{"model": "image classifier", "dataset": "pen-drawn characters of a made-up script with 800 signs", "train_examples": 395000, "image_size": 32, "crop_scale_min": 0.8, "horizontal_flip": false, "translate": 0.06, "targets": ["sign", "strokes"], "num_classes": [800, 4], "arch": "mlp_mixer", "norm": "layernorm", "norm_position": "sandwich", "activation": "gelu", "mlp_ratio": 2, "parallel_block": false, "inner_norm": false, "patch_size": [4, 4], "conv_stem": false, "layers": 6, "width": 512, "mixing": "mixup", "loss": "cross_entropy", "init": "trunc_normal_002", "optimizer": "muon", "muon_scale": "match_rms_adamw", "lr": 0.0031, "momentum": 0.9, "nesterov": true, "orthogonalizer": "newton_schulz_5", "adamw_lr_other_params": 0.0015, "grad_clip": 1.0, "steps": 21400, "batch_size": 128, "epochs": 6.9, "lr_schedule": "cosine", "final_lr_fraction": 0.1, "warmup_steps": 640, "weight_decay": 0.02, "adamw_weight_decay_other_params": 0}
Rows from block 2 of a small image classifier, named by matrix and row number. Rows with one number belong to one neuron. Each number is 128 + 24 x the weight over its row's rms, rounded and kept within 0 to 255. All counts start at 0. Numbers have three digits each.
Before each neuron's rows are labels from the 100 images, of 14976, where the neuron reaches its highest value: "peak at" is the part of the image that holds the peak; "strongest on" is what is common among them. Only what is clearly more common there than usual is listed. The data: pen-drawn characters of a made-up script with 800 signs.
# fc1: MLP up (model.blocks.2.mlp.fc1.weight, 1024x512), inputs 256-511
# fc2: MLP down (model.blocks.2.mlp.fc2.weight, 512x1024, transposed), outputs 256-511

peak at: bottom left
strongest on: dark on light; only straight strokes
fc1.344:128146132126135095117144093122082163133127153093131113106148144163120125110185099102115101108110148142147100117133129124123135135120114140103156162167113126114126086104107122166158120129172080132115126149136112150114113117113100106148108154132171151155105119109128132124104094111100142087149140162167094112115123139132142126156148100070161120152136143132180166084137130101134111151095136109118117126121163152113115130131113107120067117120139137135113140104103153133151100104119105140139103127113121068156165123145123158140100125130136125161101155064122143139202128125122121162144123157085140109171128107125117110177146120162182178131156085148169142133144148165156088130151162099162101143133164166142152122115135136113141088094149112158137109089114154132126131134119119
fc2.344:125097135144119142104148157099141127167136134139134130109105097118144117122113161155138143124180101088118127138137107149117125100156137100138119089135088155161137124096097149113132102117049137121102150114108126146135167104139111123131109139155116134136128137090079148115134163122168106180108152077136159128141151136165120116086155144105089101123120130130126112136148132165127119117130123136114133173123156112174102122171124133116137123135133134107121126157145128099090153178106129108114153142139155159127095165139123093160119114118103116144139150204123093120112109109136160127117130100162120130116143115142174124107166105128143122104131155135094101096109138130132185126112085126148207141050117141136089116139121143170122119173109123131134083160135145136085124137151095

peak at: bottom right
strongest on: only straight strokes; one stroke
fc1.104:083150139127119140138120137150152140133141132112084134128125143147116111139131164098124142111110114107141116092144147161094110139107126175169199101123181114112108162138135104129130189133107126110130165133165124091128136159097117157136132144116178147139146085112133142134135139130114125122161132073145116101131116133125126154080057175127138139136128159148128098103087101120129066189142156184114125144138131132148102120114101096123156140138086108105109122096118110063109156086138127115111144120078157153093132082153116110155109184115113117145106080106136140120179126130097114124154128143150123109095152101137132051134147125148105139150130193114127090159087103157124111124122095136111142087166090119100104094149143156159143118121128143137150136122106147122147134111116147
fc2.104:131109097131136124113143091106133113140125107146131157164135142076141161137143146153132135162139138126113086153126093104181160140138108140134148091117109098075155120112140128150145139149132167092127083154126098101105106125153130136117126127124074135080188110096156153121123153124128133143112100143104158153153129117110143119167160120122120101140140112078119131138112126185127090096123149140150059113113089150151149149128132149140136089057144142138127166167127144143136150128144108105141130125179146094125119155105118148125114150139160141097138139110117149168109125114129133114150084146175124146106113145140115105125130115114142141102149092141167137125159113063137120117131156118096158132155167129177123143112150132097125159104118155164134086134132127118103166152089087

peak at: top right
strongest on: two strokes
fc1.499:132159133116109159133094137116180129098115137136103140149108133155152154122131160109113128118107109147135098134096124159126108145129157123151133117135141108160136122118116118112152112120159168121129141121153094171106096130111121115146165084157138120122136123114118113132110122093135134129139141153134153156117105161106087156174144113145172127136149109143117135106165046142145128124123184185149161150110105152091127128141158087108140136117130137144149098095065125146066113129116155160102092151141151174134156143170134116153098169154142103097147115117128125117096096103117138128107146111123135173115099121113179150141130086151153154108128088144104108101142129141155145094104115144112147181113142120115112145159164153154151126086115102080120117105154086130147114156143112
fc2.499:129122166184165155138163099097118145124133079122141107110129130097145167126127154150088145116117141150137122156141130098121125133184140152096112088085143136107149094146117152101098130154143146151121154081120125087126148111153138133058164095161115129124159141137114162135150101121119125122088142109117112133145104152177129144119166160107103119116142106122176103139099168105159128165147100123101131140130100136137128133152111129134117101097160120122143143135145172080154132148132137157125158100160146094107142129120123166118124168118125140128144120155139106133077135148103137153153101132123101098116155180127112114137136159142102110120136133112146137137129110127147144110090149097154129084112128141133094133118131076098112126176089133126145154149159090114105109135146138

peak at: top right
strongest on: four strokes
fc1.680:114095120133146114159114172127110173150131089165113094169130122134118188146112160138132133160127098127123159086120113150112113140098113126173099131119099152136169186137138085102142139154094147115110171113156090123137119106152078128098093138146140156107133169152138135120093078108099137109083116157135181108138136120124125172069107139155169170124172145105131098110133120141148146148123159101117144120090154154111115143131122106117193098130120119127157127110129121146124144148150149140166122164142120152109130120131113123143148092122140108124107134149116136158138125140119125156136132133149135139179122116110095124124107103072119141107098100111138104143125135145103161107153143087147163109056098131125126149136118122097098162131099163124116130151160076136131141146077117
fc2.680:095133146138145116164131065085154119108113148180131150142125132148123144157142143133123153157163093115145141122103151133148123142148093091106170127126171089091102082134114139068138156120101100131164139098147130094147152107098137089091116154131076152112114119101125081112143106121153112101181127136156062122115125084173120136113138138108125115085135092160139109157157122168119131127169093144121123142156113152136090129097147128126131092133158109137122162129115114128101149130094120103144113158134140132141139089117165122107131081155133173148126154120153141095170145126121115089124086100139172147088113156127116113099161106153172095136125129083059107139121108091151097091098142171152130089146120122135145108105094117148105083104128154095143162126186119168098069151168123

peak at: middle left
strongest on: four strokes
fc1.397:147098115107124109152133149158148127144107129111132127149152125139079149130134136139157169132119149118146137126146157101116050163107138144115127138125130165151114176136128116104115124148097103136107158146100107170130122095140126106131130126134133073108137120152151141090148148093100139117133116157106149110150162099173132151124135142111127109169098110130104136112125113120125141133123148119132084168124128133109157133081149105147132124178123148121107106108126133140134100155133158115116122101129089158115136158114143133151139136107133115065116131064146101121117093080163071127121125163140126161149120201164136145105170122143108109094101098168115152111133111151137138117125112140120124095148144138135161125129143146139146131100143121123087155164139102149075100094114080
fc2.397:146106128127128131126105153148132097172139112130094193125130114137135155125150084145131110064108099097112092137123139121129156141144156123093117154085119125103170110102128125167144120139183174096113188123162158145136121113135138203152115082118094138108139099089114115138149145177146141089135147085154139153126113147119129107120149109128142154140130161189144074163155144138147122143136130134135126115125107120124063137159144155148077141137125120120148149129115160141102123102115145165112114098184166134101135093134131117150138099159096099098140121124093129169097089142108118168140106139127084122103135141135175133123140114052143125129141138106121123139147138142135151130112103106152054149125124141099134123146113147149116153120173148122134162114106152146149128123127161

peak at: bottom left
strongest on: dark on light
fc1.627:087123146087113126139103117127109144118132132165110155139084153089114126141133173102162115175135116122098135072067076143182162118130140151157153175121102148104185140124162135138124080139135096117139093128124105122129113130162115094130096126106127118134087152107125124076123141131115147116153118158168132100154119114152118145155132138108159121120132126120133101117138139178153118133122152129112103118137127116106097155101143145130136111139108124113112127153133154154068160132118166137093161101134120109121131134163132102162170148111139113187142161113104109121124150149116142086110123120099161135097145145117119105146152124146085133122126094186154107162119156142055124157102133158165208099118103100148087110155107118120140182113092139112108149150121101142136137092144154
fc2.627:146128117100131152167149136075135125088119124076129110118132117166137114107118116143141102128155149164170127124174136114119119159124110123095094091107168128129140130140138151127127169134147144131114139122105130131152131050109135115097124094181120176147182114135134164170129116163152142094104123083091119156129127141114159140129130087129085123137135107184113127129132109111100127123164089121159140132150111152115147118144103097119123145086159138102119125083091086075158144133141101121149144135117118121158092107135093127136099150132121142087104149150149148127104099160126114148147134130139100171135096168146137204099079126082125110122143093107132169116125135155159133172110114150104075118121125183093116104115144151148095112150161144164135092088138127109103114147151085

peak at: centre; top centre
strongest on: dark on light
fc1.433:113137146109104158111155129156130144133075115148165097135091141135142134112104107153136124127093137147117114131154164133116119125102134106135134113152136131115110075097100119144139138120152168167112121157192125134157129105137117129093117105086145138150092096102129116062125129168122130105110154145147113104097141152118146118116160084103181155099110089094186162114091092137126130135134146147072129152101176122124161131130135150119124129103144102090138154109112107121117129151119162133101124175154137136126149104099121143125114109130109142192069131152110113132145096140138129106162143097134130125119146106103142194140114099121146137145114142122119113119131103147102097152102103151068128078161112128176110086142136131122115143123109150123138151134071166105180124140088121
fc2.433:183108119149148121136104126136139074118180124101143113133144104123116146125195100115124139133154109124156144151109135112116104111131140158165152136147133152131167149138113128129066112138084086126128097100098133147116110120120136084153112139155102144104150143133170105170135144128151088135106121058140184152137146080098097128105143107164131138121146129140116084130152188115130190104146150097120137111163152128119071143112089112133162123138111166129124148126127106149171151157132134132123137135087088123106105105153083140193119158100151086078148112137147156148143146100168134137125126157108126113118098090151107074146147141142139114106097099149141126104133166110119155104141114124178168130111153168114108150120144143171141061136135051094115137101159098135144142139156110

peak at: bottom right; top centre
strongest on: thin pen
fc1.665:067140146125144100164131142102146126127161132172147144124127149146127121150105161093156139133104134164103100113096103138097131135162112132178078098118131085096158128112106099154130132149104137135172131105121087124125134120105123115163169085159128112179144122095161146136131107142107146130096108110072120083148158119120135138130115150117087106105131125129118127153106116163097120085102112143120158198126134112119125133123108144099165132119105116123181103136107149130145113148150140116117139115127082155113103093151120125111132158083121111119138132112114126145169164094175102160102107140108132127151135100124108092157134143148141133120171167109075106120098110135136137138110119153159082140111122111100102144145139144116108114123142116142099138160124131186119155157167155
fc2.665:166138149154180159083123125132127089124116167104141112124125077126150128133187110083090135089107142124147137159150149128141103129103126128133113131150121130107084128120123148127121134164125120103146120148146125147078107148113116127098110144120160122098174114107075085118139135127148131157147139115127103116092102137152084138122130100165173154133120141129135165136116137132141125117145163130131149151136126147113103151183104155159116128123125103135115108135115107123097125149149124127090153143127161130142165135105154170139128087151123157117121149123142116130095092134091114137135165119172095108100130133146203152128121109085112133141082116113150145141135110184086125130133125121118122112144112184074126131169146165159158100144167086132164170094139137081129147121083115

peak at: centre; middle right
strongest on: dark on light
fc1.469:122127139113142139162128149103166075167126096133116168140106123090117115135093138104119162135125133111111106153120074120129117121154079146136113095120131136125118130118130144114134141105131119134173119148124138135147139129143125117105084133149134105172132058171138118097136126175147144111093109137150110103141132140124128154127149152135135103145163123128174158088124151096138138096175099137139154126146101123112139116124155104147121143097145118129158141134107132120122120141156102126148138188153150112152094161153141118121138107141131106150143155120192177157142144087162110158106142117172155075133124168148095129137119126089081127109128121164144158140132081112121182111134138096115129148090140128128142103116136152160165110141113127138140121115119122159142201158081080
fc2.469:125129104150096172083131174146076087128131139134106178119137128129127088115107116150142124112131089124114125133132110092143130155158207123128113169121148155100074106089128126158115110127116110141141152147145120140123120125125118130135115143114137098119124165131159121131127121116082147150125112150108102111123128145125106147126137121187122112082158087144135157149150116157112133104145098151095135133132096159134144090100160097136101123128111104121147152099152156108167148099136096117090106143142112109131120181096148174091066106072144143137178126118073149101167116102111106173130134145115132162148105143123121122135126163102159114121173131138147103138112141163139146142136103159138131152097106140112090147148110123137120146122143121141170119139140115126123144137145125

peak at: top centre
strongest on: dark on light
fc1.519:104129130119142129126131144119153125152142140143105101133070128163106114156141151158111136142153068128179118142108162108181128115150108146117136108164114135179133121125150127107146141105117112135115088089108092126141098138125098085143118135124088175117164145096139126118093112156173161103134144158181164113119121142096130124136114152128076135100147099138084161116128115127124096103137171105115129101103126142157144116087154122151184147148136165168067107132184139165130144153147140097135159134140062137102100105149091107100126138147131105105149144091125149144138171121097134117139107116118147104144104123154116059107122147108128142113169115126115155128062097086152142118101153091159116133131119136120101131111150142132122132171119131120103121149108116185121133132126160
fc2.519:174142133142119146118100144120140139098141121092105131124133143102155107120113111141127097131105141126125131110136106111110099116122142139131107163126148112110084104104093099166104140132141151134113128158150155096150140127145142138099110087130137153088104084137127111109176123123119121131176132110110137160084129093134117116142121084128096123150128140176160137158092129115102134140143073155102151165112092145120137104128115124127114120165167140128110146143092160132086101145133125121114114105165156144136134125133120124165128150109129113130127141136160092131131057152138130135127147158134109080061164133092167163132139128109150058101083171145134094128146122111117161150157073165135141152116129097102188156125138154126120120164145062120126149125159148113130101139097080

peak at: middle right; bottom right
strongest on: thick pen
fc1.387:124122121141108125089146137130137117142114166103129121135142143116117115091159128097091153111100166130195137129177107186148123081135108101100097130119123153156116113143129107128116147096091120125105130157119114094162131064176137142076059159108115111154109154141126133100157107129117123123107122148130109109146118142153107183089096136132100169097119113133151099170156105168131151128150102148197143134112102129167110161162134150171082124141132124153130105109166134120111137110119105133122153157160175124141154151082119118136177126140132121121107130132135086120123127086097129147125116089148159153132134111131138109101114116173146140091096126124116136092123136130101098083101128126146120145086146179094145140124122114120148154127089138125120149113158148111125128099103147
fc2.387:164142142067188078098121146090082104089104108158121147132141180087116159092088114142149110118122108157134139162128147110085095150194108146135140072137152086098168149127133071129151092141145122091119118143168133164109141133085128087157112130120142127092148136143096138070107135111127163134131169115129134144161167156121143110107085123135121097164157125096120142098145116115082142130094120105125101154145162145129153143104118083145138150138130116083148200159122117133125134167092163084152109130123108143123098142106131138120118126118126090130154135136150147139072141125145094125103146107123139129127115161108152130153122103116142109149109131136154130099126075109163151156138135120091139138130117097143129154081140160110168153119152138138104117124104096175103116090110129

peak at: top right; top left
strongest on: only straight strokes
fc1.510:142144180115142109083142147156106119108119086115114124161111118145110206132158075113145142135120126140133108090139109108135102126098126134116138144163100131114116121110141183153122118115085123127133140166111130129118128156127162124168114114107167129130173095126100144121065121133129132131164139092101129109100110128131168119153074147169153149139170171171154127152110083106156108137113112099132143121140118142137116162131137093126130104089136140164138140082143130089136155138106131093139126165150116130159107138136157108167110154123105144127092174111107109120127165124115146095113134130083114121095118099140124127147127091173101151139152155157126169179115145129142119136165140142084152149160108114142170088129114108170112102105140107132098156129086140133111151138135094
fc2.510:131180130116100109135106103121139127169117154173103124105116131089139111135115149137119156144164128123104098167098166124123175140165133103174112117102092107137126109144093140129102144120117110134132166091119148120141156139126161130091156108122135125133109176127109128131153149088126165131098087171116122096084138104136103155097157109090135153161151117128102110133133110175101098107148153137175129139121175078078124107115130106129096128190144133141081134201148125121134103091137149106085106137144112162131120094118098163126136092114131098162146141100105129107103100136137127145167126145161142138184109166146127111072096133140137134112125141137159098095154133166141150149124096160112099107117104129132114167115161161114118161149112118087136118124169106148137085087179135

peak at: middle left
strongest on: one stroke
fc1.146:139108120138124125131151120131158144164092142112119092149119117140148159136101135126125125137109099129128134123139085138118135143132140144148130093088155120109159142126130147093150115145109107158179142113145156162118102134105131122157125100147141132161159136126067131145135095126135126148114136130169137123130133083140116113097130170120180102102092170148091152131095143099118147160145116137116130130109081084119150132138111125110145124107128138150145105141130135151129135104089143129133120132134114142133134111152100108104192108143160131136119075113124141084132125173163137119110089183119118115115131125099097163161176116100109136104122120171067100159114153140157111131165139175137110103150139186114135129105113130121122191168134150124138119096149122137095138102130108
fc2.146:115155121135132094141116154106123120128108121112123158154126117119122117120139142124101110106133136129105168178104142119113108093159146097169097180180115140112126096158173152104091103112112145155110117142118064131171131109128116128101145135079137136125104138138154147132133155086107124117105135094142109130127134098092087084124145144161099141146156085117160152165134147121109152113146148131137127152091107118145132136113150128120099136152131156126133117111176150103171147126133123123163109067116150146142150108100097112134134110128116155134105124146109168130154122104106082139146124097151079149103124109135140113116153132098142138116081142108103143130120155157093089114158135131134165144138099134122142115157090126117145077149086140130142107179105117086145169157139148

peak at: top right
strongest on: four strokes
fc1.205:105134134091145125109131134127165116119136118130136151129150098133127185128120116117144109125136174135149128079157113092138100152124097138128123085097101114127145126099084130112093190098137129100157125111134153116130140136127100111140150150137113138105164124126178146138112143120152118065126134137128171113130158118102167103152133147161123123200109137106105136143140132113107188106109104124117144152096157135091099134115153155144127093151117148152141159110095140116144085122104152120097139106116093167152119075144130123181120099144124151109131125146154138148133116129144140134164155185124144164153122126156126099121076118130092117115139173156108124145129126159130165128165124119097123156098132178126151128132121125098158126156131132129103092131111123129127098137110110
fc2.205:139133154122089126149157109168142158111118112140117118088082154125065138135133135142065098112119113107136137129129149166118113104087093136094116155074137128167149138116124107169125066159111168199120126151142157121132136129173083113138148117141185132173162069089107147101105110159127111101097144119150122158116138101128139105107159119128128150148135150165144129121085137136188082169168128122158096133107101097153128156123167112125133103140142112136165169122109115114097128119148126130122154161106123131133135132077147156158168115112145087166101134128114135109111122110114091108090108107137136126140112097120155154138125138147126108168109103080155138088142152089150146102105136159135114144152125117134107133082146109107161102117101150169127165136166123124072106147146154

peak at: top centre
strongest on: dark on light
fc1.342:130112150177119135118145135116132107134130142124169179117070117149115158149128129121139153141159101174099101123158132150148138129140166138169135118145136126150090109144154124113177106143128164168156134134126137165124137078139145188108133099120116116105120135105125113154110127139134135114120130181109114091108112106116153150131111138111163126142151133111148165147124132077120155172144141114112164117120094136099142142140137155074144163133117139128170132144070167164112121136077162103123127137100114150127120073104154098134159123122128121150131136135128155102151138145126145153147108128179140099148100121133112103107087166066123131100103128108152131166079155128131116097140184132123148128148149158119128184156108130152152089137131136153135133090099155113130114141128121
fc2.342:173137151141085129119183133146137144127118096143099120126157093086181105205124156126128136135098112149170137137155105135126126114132112117098117156093140135151141110133140110119103108148159105120116116170137114117108149142083108138164127158122116133152150118091066151099142126104143149140117114108141134158154148116147108124087098110132041157082115151168130086121125156143168128088127133155104120165085141125091139122145144125174117114131154162116102142111149139136124076136156108102136116119065123149135146156114115111140089168112144146116108102135125132099103099107141132076111129109155121128106175098120141138137157133159106149183106153158098135183151156150124127118132148134124142108131117148114131076104135128162138170153135129130163136143142093106118101110119107

peak at: middle right
strongest on: three strokes
fc1.226:147093130166145180158086089133095123140115140148123130159161131142118146123118102119125120154089118132107114153133101136140124100163094138102108123104117095111149107143141111123134157120127066118106114119143140098112119146140150144140117160092122119150157099181109138135132113095102164118089148136117156133116129124114119125099131132134145139135134130158151126160119174141107166035118124123168122136121177144123124110130147118113115111065128106142105086116155128073092133093147136126107089090140148142090165145140092143124130135140120167169149115145148121157097111118129145170111130150145119128097110126179166123141155151161146089158111111158136135148123084098115119155121113139120121146094157138125112105115109115130135111142156130148081134197111142133114129135142122
fc2.226:150147119126119086119132128125129168114107104119160174149092108113140124122152129154098090087104115084129167127118143147118110124124097156143092133111107155145137113117137116136104103139115148153168129114121114103106067133136121086170128113162121181076173107133136143150113132146160161132152136155137115100136106132166133081127117157104133120160149113097107133128128091125123116160104099151120105128117094148128115111124119154142094173173132163139126117069151138128081101194143148101100122174107140151137081104085151126164135128120159138141133101118097121121137153130127117115105142107150127136156123119163152114122090097116091127145130100165167095102154122095113152125179090143141107106121114114130109126134153159157136187118174076150138146125136136090131171115111115

peak at: middle right
strongest on: thin pen
fc1.171:091140145125096140101126138131142116114133127114159126149131098128174113140163157088121161114158143137157112142153127130132121095150150105164158149122136112106078120147144095126124163129109130150125133129128175109090141162152126134135074182143119114139085149120118146091102132159119106133159134130131180084139159127142093144119117102136073098141147145131128086146112155083089111143154139150156100107105090150131147106147149123114172130070149111184175113129097127103113140088128126107165157100169126143105106145147092122138082163174156127143199115133131096109144133149105141161132105112150165161126110129109134160149140168115147150118144142142128107113106115144117165106102160127110115098122122117136152135157081125130089197115159104084144116129159152131100088159121141
fc2.171:124129116165107093109132175117181125127103150164088079097136172136136132167135125136149111136146099157064097139147145083107117141107142111125110133151125149132124125095106140116164102133099181110108113131168160104137120115123129132136135097138169114133150118141136151139153124123121103152149124095114111098139117131118145072131092161136178123127122117155122102115165116131105122103080140136127117168129167146139102117161131089173121114160112148129096139117115107119149149172158132104122128115105108152119132101118094137112138152131119116138058121151126126052167113091130115100161125145125152143144132120126163093128148101149143124112163132095152153154146133136140124144125116167106162152119109116086123080132132162149122068156112146122122168146135099145137143117132123

peak at: middle right
strongest on: four strokes
fc1.547:170148125094105183129144139103115141099128093116126136133153094116168097149144126121095170109126158132112111177123140109126140109128138149080128072130137143155103121101123137130139131178130149099121153141152104126140124098144134168062086121090117131102094163152137129125148146147108157148168152116162137099099137152159116110115062101194123101174174142136140164148079118133126107129137185127140146110096123116135096130150145130126089166162113129145192135140199112119130081116131167102112107137090158125168101128158152143143132136141127119167176130116137158148114083155138130129158156119134154142101162140097180130103125092094115103179118135108140134177163131140151175122114141084101108081083107123136145140145123128142131163047168153117198134128114148127137102127108115
fc2.547:128148105135125096097102116115124155125148159154079123115110145113058147145105146069108124131113136181147113095124150131124086177108080120146106126126147130115147185108158112129121087117064161127147123132129150160145110138167100069158129116139148145107120095094176127108112112095127102082091108144084146140151132122075105129119123106158153165090175113141165147126120116089104124124108144183129139123166103113107146162107129129131061123144087098122087145156116118135149135122131141187173134167133130135129160172141091138108107127094135131136143175148139149129097172114136132105133150138127142140145162155145092128135150140125130176120119120116150112086170097120124110081086133165115133154154156133121117129139139134147095107103086124126071127133142139065126161092131133

peak at: middle right
strongest on: only straight strokes
fc1.278:134111111095110125133151152135131132195141154100149096151131152153117137152132162121128152128164109151138123115123120107112124134142152121132138055162165101126108129153106065117118133118141141136090109105125130138112120087162146137146132093064159136130113105098108124162110148097142106117131159128156138133122131109164076148112150121119125135130177180118082139142122098163172183145145134155127139056116149117134136125137106099159126143124139088204109102151146124129124136172105129121088135164137129125104160158175148114159114115136176115111127143174159101138123075146118143115137145151131142130091096105081172137151102131121138153149134135132100123108135146123114119133109116091112130128177118089105111167145105081127117141128091121094144094135142117186101136147112137
fc2.278:122082167116121121133126114081132105111158147138148122125145103129143120101134123158159110145113146145121112087170110146132132115110101127113133148146161141123124108127109156192117118128099143137161114108085092145132124093113098155114150128118102134115153122123099148102132111173102208133127095172138182146156126131139123138121072126130111135169133113116147096145151109126093150133098137165130145109130133153125122142131146105119182180154128171100117110093142101153137148147170163142123091121087130125165131116124140161155106110168099132123129113146115146151133127111147150097129113147112129108110141125158124090121143101134134121118105065106132123154118111104175132150142135112122165087120148168141181115102167107106100160137139131133124107128118069098144102121098124

peak at: bottom left
strongest on: dark on light
fc1.262:071078107111125135124113096142102151077112106166111137125153185110143143100128137160100138148131109120113134135087097112171125122143136171132150120153169137144151120147122116168139139121178140108144122120143115130110145120092180147161085139146143118116138102103162140115154135148142116130114158122146096098147138125124111115136108101118181203122101121120109166132150145119147171166113141127128111127112131128112112158100143116127108102167143116187115152131122109132109152163144119159120180129127145117126127097107072111142124126126094126082159109118105113129109127165101129159125121129112111153110118175139130154097112116116135135112116126137143119167120085108102084122120185154119128147143125114095116131152136130146128121142126133108195082120116079117123138072128103
fc2.262:133153147149146094128144106161098095149175113109128145124134139179097129110117157159134104154126185165132143131129128089088131121142171169103129130118085105154107149153114120133141150120102136116106145167147108128078104155168115132136146126104141144124141127123098119118091123137138136124158102120108187126134160107122107101134125146115159067144153093102106108125117149131109100125130160115137130086140149117156093120147091148100164137118116125086149136108176109117161083205109119123090107138127114117153134163168199171117115167128104104097127104166143139133154133147136114143150160100110132107108112052114097082126158149136086078104184170147102117137118132138148110108121077113169168143116153101129168115091121134087146106071100156103109132163155136171127106170117126

peak at: top right
strongest on: four strokes
fc1.188:110121144129134184091111144118095089111140096123149084117106112163143116086142116125112099138118095142082137116142138092121099142124109128120131069141142088148184103107077122122146140145142131112110104120133075116108131157164133091127083124149155139134119146077136121108093143095127174105155125136118136178137157162129156165099151140140113144109091142124133162125144175105096143119140128156126137126101147112160158092122141072121133113124143095119116190143088119071129125127100148089156125138092158135158093154109138135116157139137129109110149106172144098140117148122094153108196140179094163143101124084122100101131075139127152146143124152158109107137116145133137119145113121113117139183161126153141099114107139111163141168166150114117160161120129116105093096140082118
fc2.188:083109117121118176140075108161121171121144099141141171156153169134142110160129136134139146123111170091167140114113128130113135139088085132091138145144172139099137086145166141119145155137132142150136191135128138113121107138108088125130103140132113117124112093107141146098139167133124123132113097130098135137130129074129127128150134106126111093131112127119101118115172062127097117118123126088136157157176140107141075126108103132112103161127163136118121128124136173174134095134087127133104157138108110107156104123116146167143140154100142127113101143163084147111125132134126151117124117105170163117156126102121132112130165140126071146164124143126101116143119071106096141149107093149143161096117115116103166140142135151100134085152125087144109110155102130108161111100139140

peak at: middle right
strongest on: dark on light
fc1.634:109133120114093092139185108130095118138089160103134160140124135139143108087161135130104117098139118136166119158130112126179146158110143134173144119154144138137156153130097114120112133109161110090126146167131092124121102158123181151132120123136176122123114109106152104133127150135147099145120082128153152099113217101100098126098103111126157090108121162161142129155126097135156133121119096119100182091167118115135112113108117125156102132172103162127139140193100192122148132160131114132108089153115147113103147119172075121147113132155119133139136160137160111122118147153150102101159139120093153114099060105134160084129167126113092107116120124148123105138140143145129119113120141126119105104125116106091144152148137102146143149129100107120128110138135125131138195129163172
fc2.634:175139152127161180128127144156152167068134137132140127118153121128155126158115111156163095139089156141142124125124116125135119159143136161135129143103122145119129125156104107154161113127132134124172117146108109128180145017139078132148150132122111122123172112095077161126085114154139151132107128125114120163180161121114120102135149105174162117116137118118139156126127123137126098125102162160094115184111109109141130157122174115122156136122117103162137080074140102156109116145092113114152138113132088114150161144144110124098143108119108148146092086160111108127140145051111148142090107133138131101110132161113108086127103134124124164122154133133107143142144127132113123156128138155116143094128128122150144100116150148077115128124116161111135116121146117135098069128107111

peak at: bottom right
strongest on: dark on light
fc1.165:102116170150102137122136133165155144146125131138120109111114149137165163131126119165129120120149120123099137131121144137161134170135086151158108187100075138140089105115108095143140125140127096122159135146142122143124166124077115123109139116137159118107130125132151143173077164141084128127114144129138146112136156138147140098112130107128124152056115152150078170122095166129179099121174089150106137109123173138113120087102112119096120139134102146142125099132132099107115101123111126152176149130127107104133113125073129112092114127160169083120157123113140134130116163132168067107109117138136131138122130134103143109102137101168115120122102132147197117140194128144093144114129140165165151152135137125111112135099131144115121131159161138103121121117127099117161132072138164
fc2.165:194142133131146106144127092097107154172111144165169125116139097109107079138149095154133114167105122091162153132161141138143105124131150114096095146141128139104119112153142132084098108118118124098129122150090119133154099167154155091118163107136095109139125135095117118095143093123138112121133099123148098122114126155133095088162098141100148120159162146117101100162100153139087143159092185095152139196154177092114094119140129091148136128148137124140128185134151160144129156154116157142188123127118151125137112132143145172154164114123147143139086117160124132141127124199109111150166128127117113152114112183148096117136118119089119119174120110116132107134107130140175108073168144136182087104130124124166140140166099149117136118107090121132137098148131146154120161139125120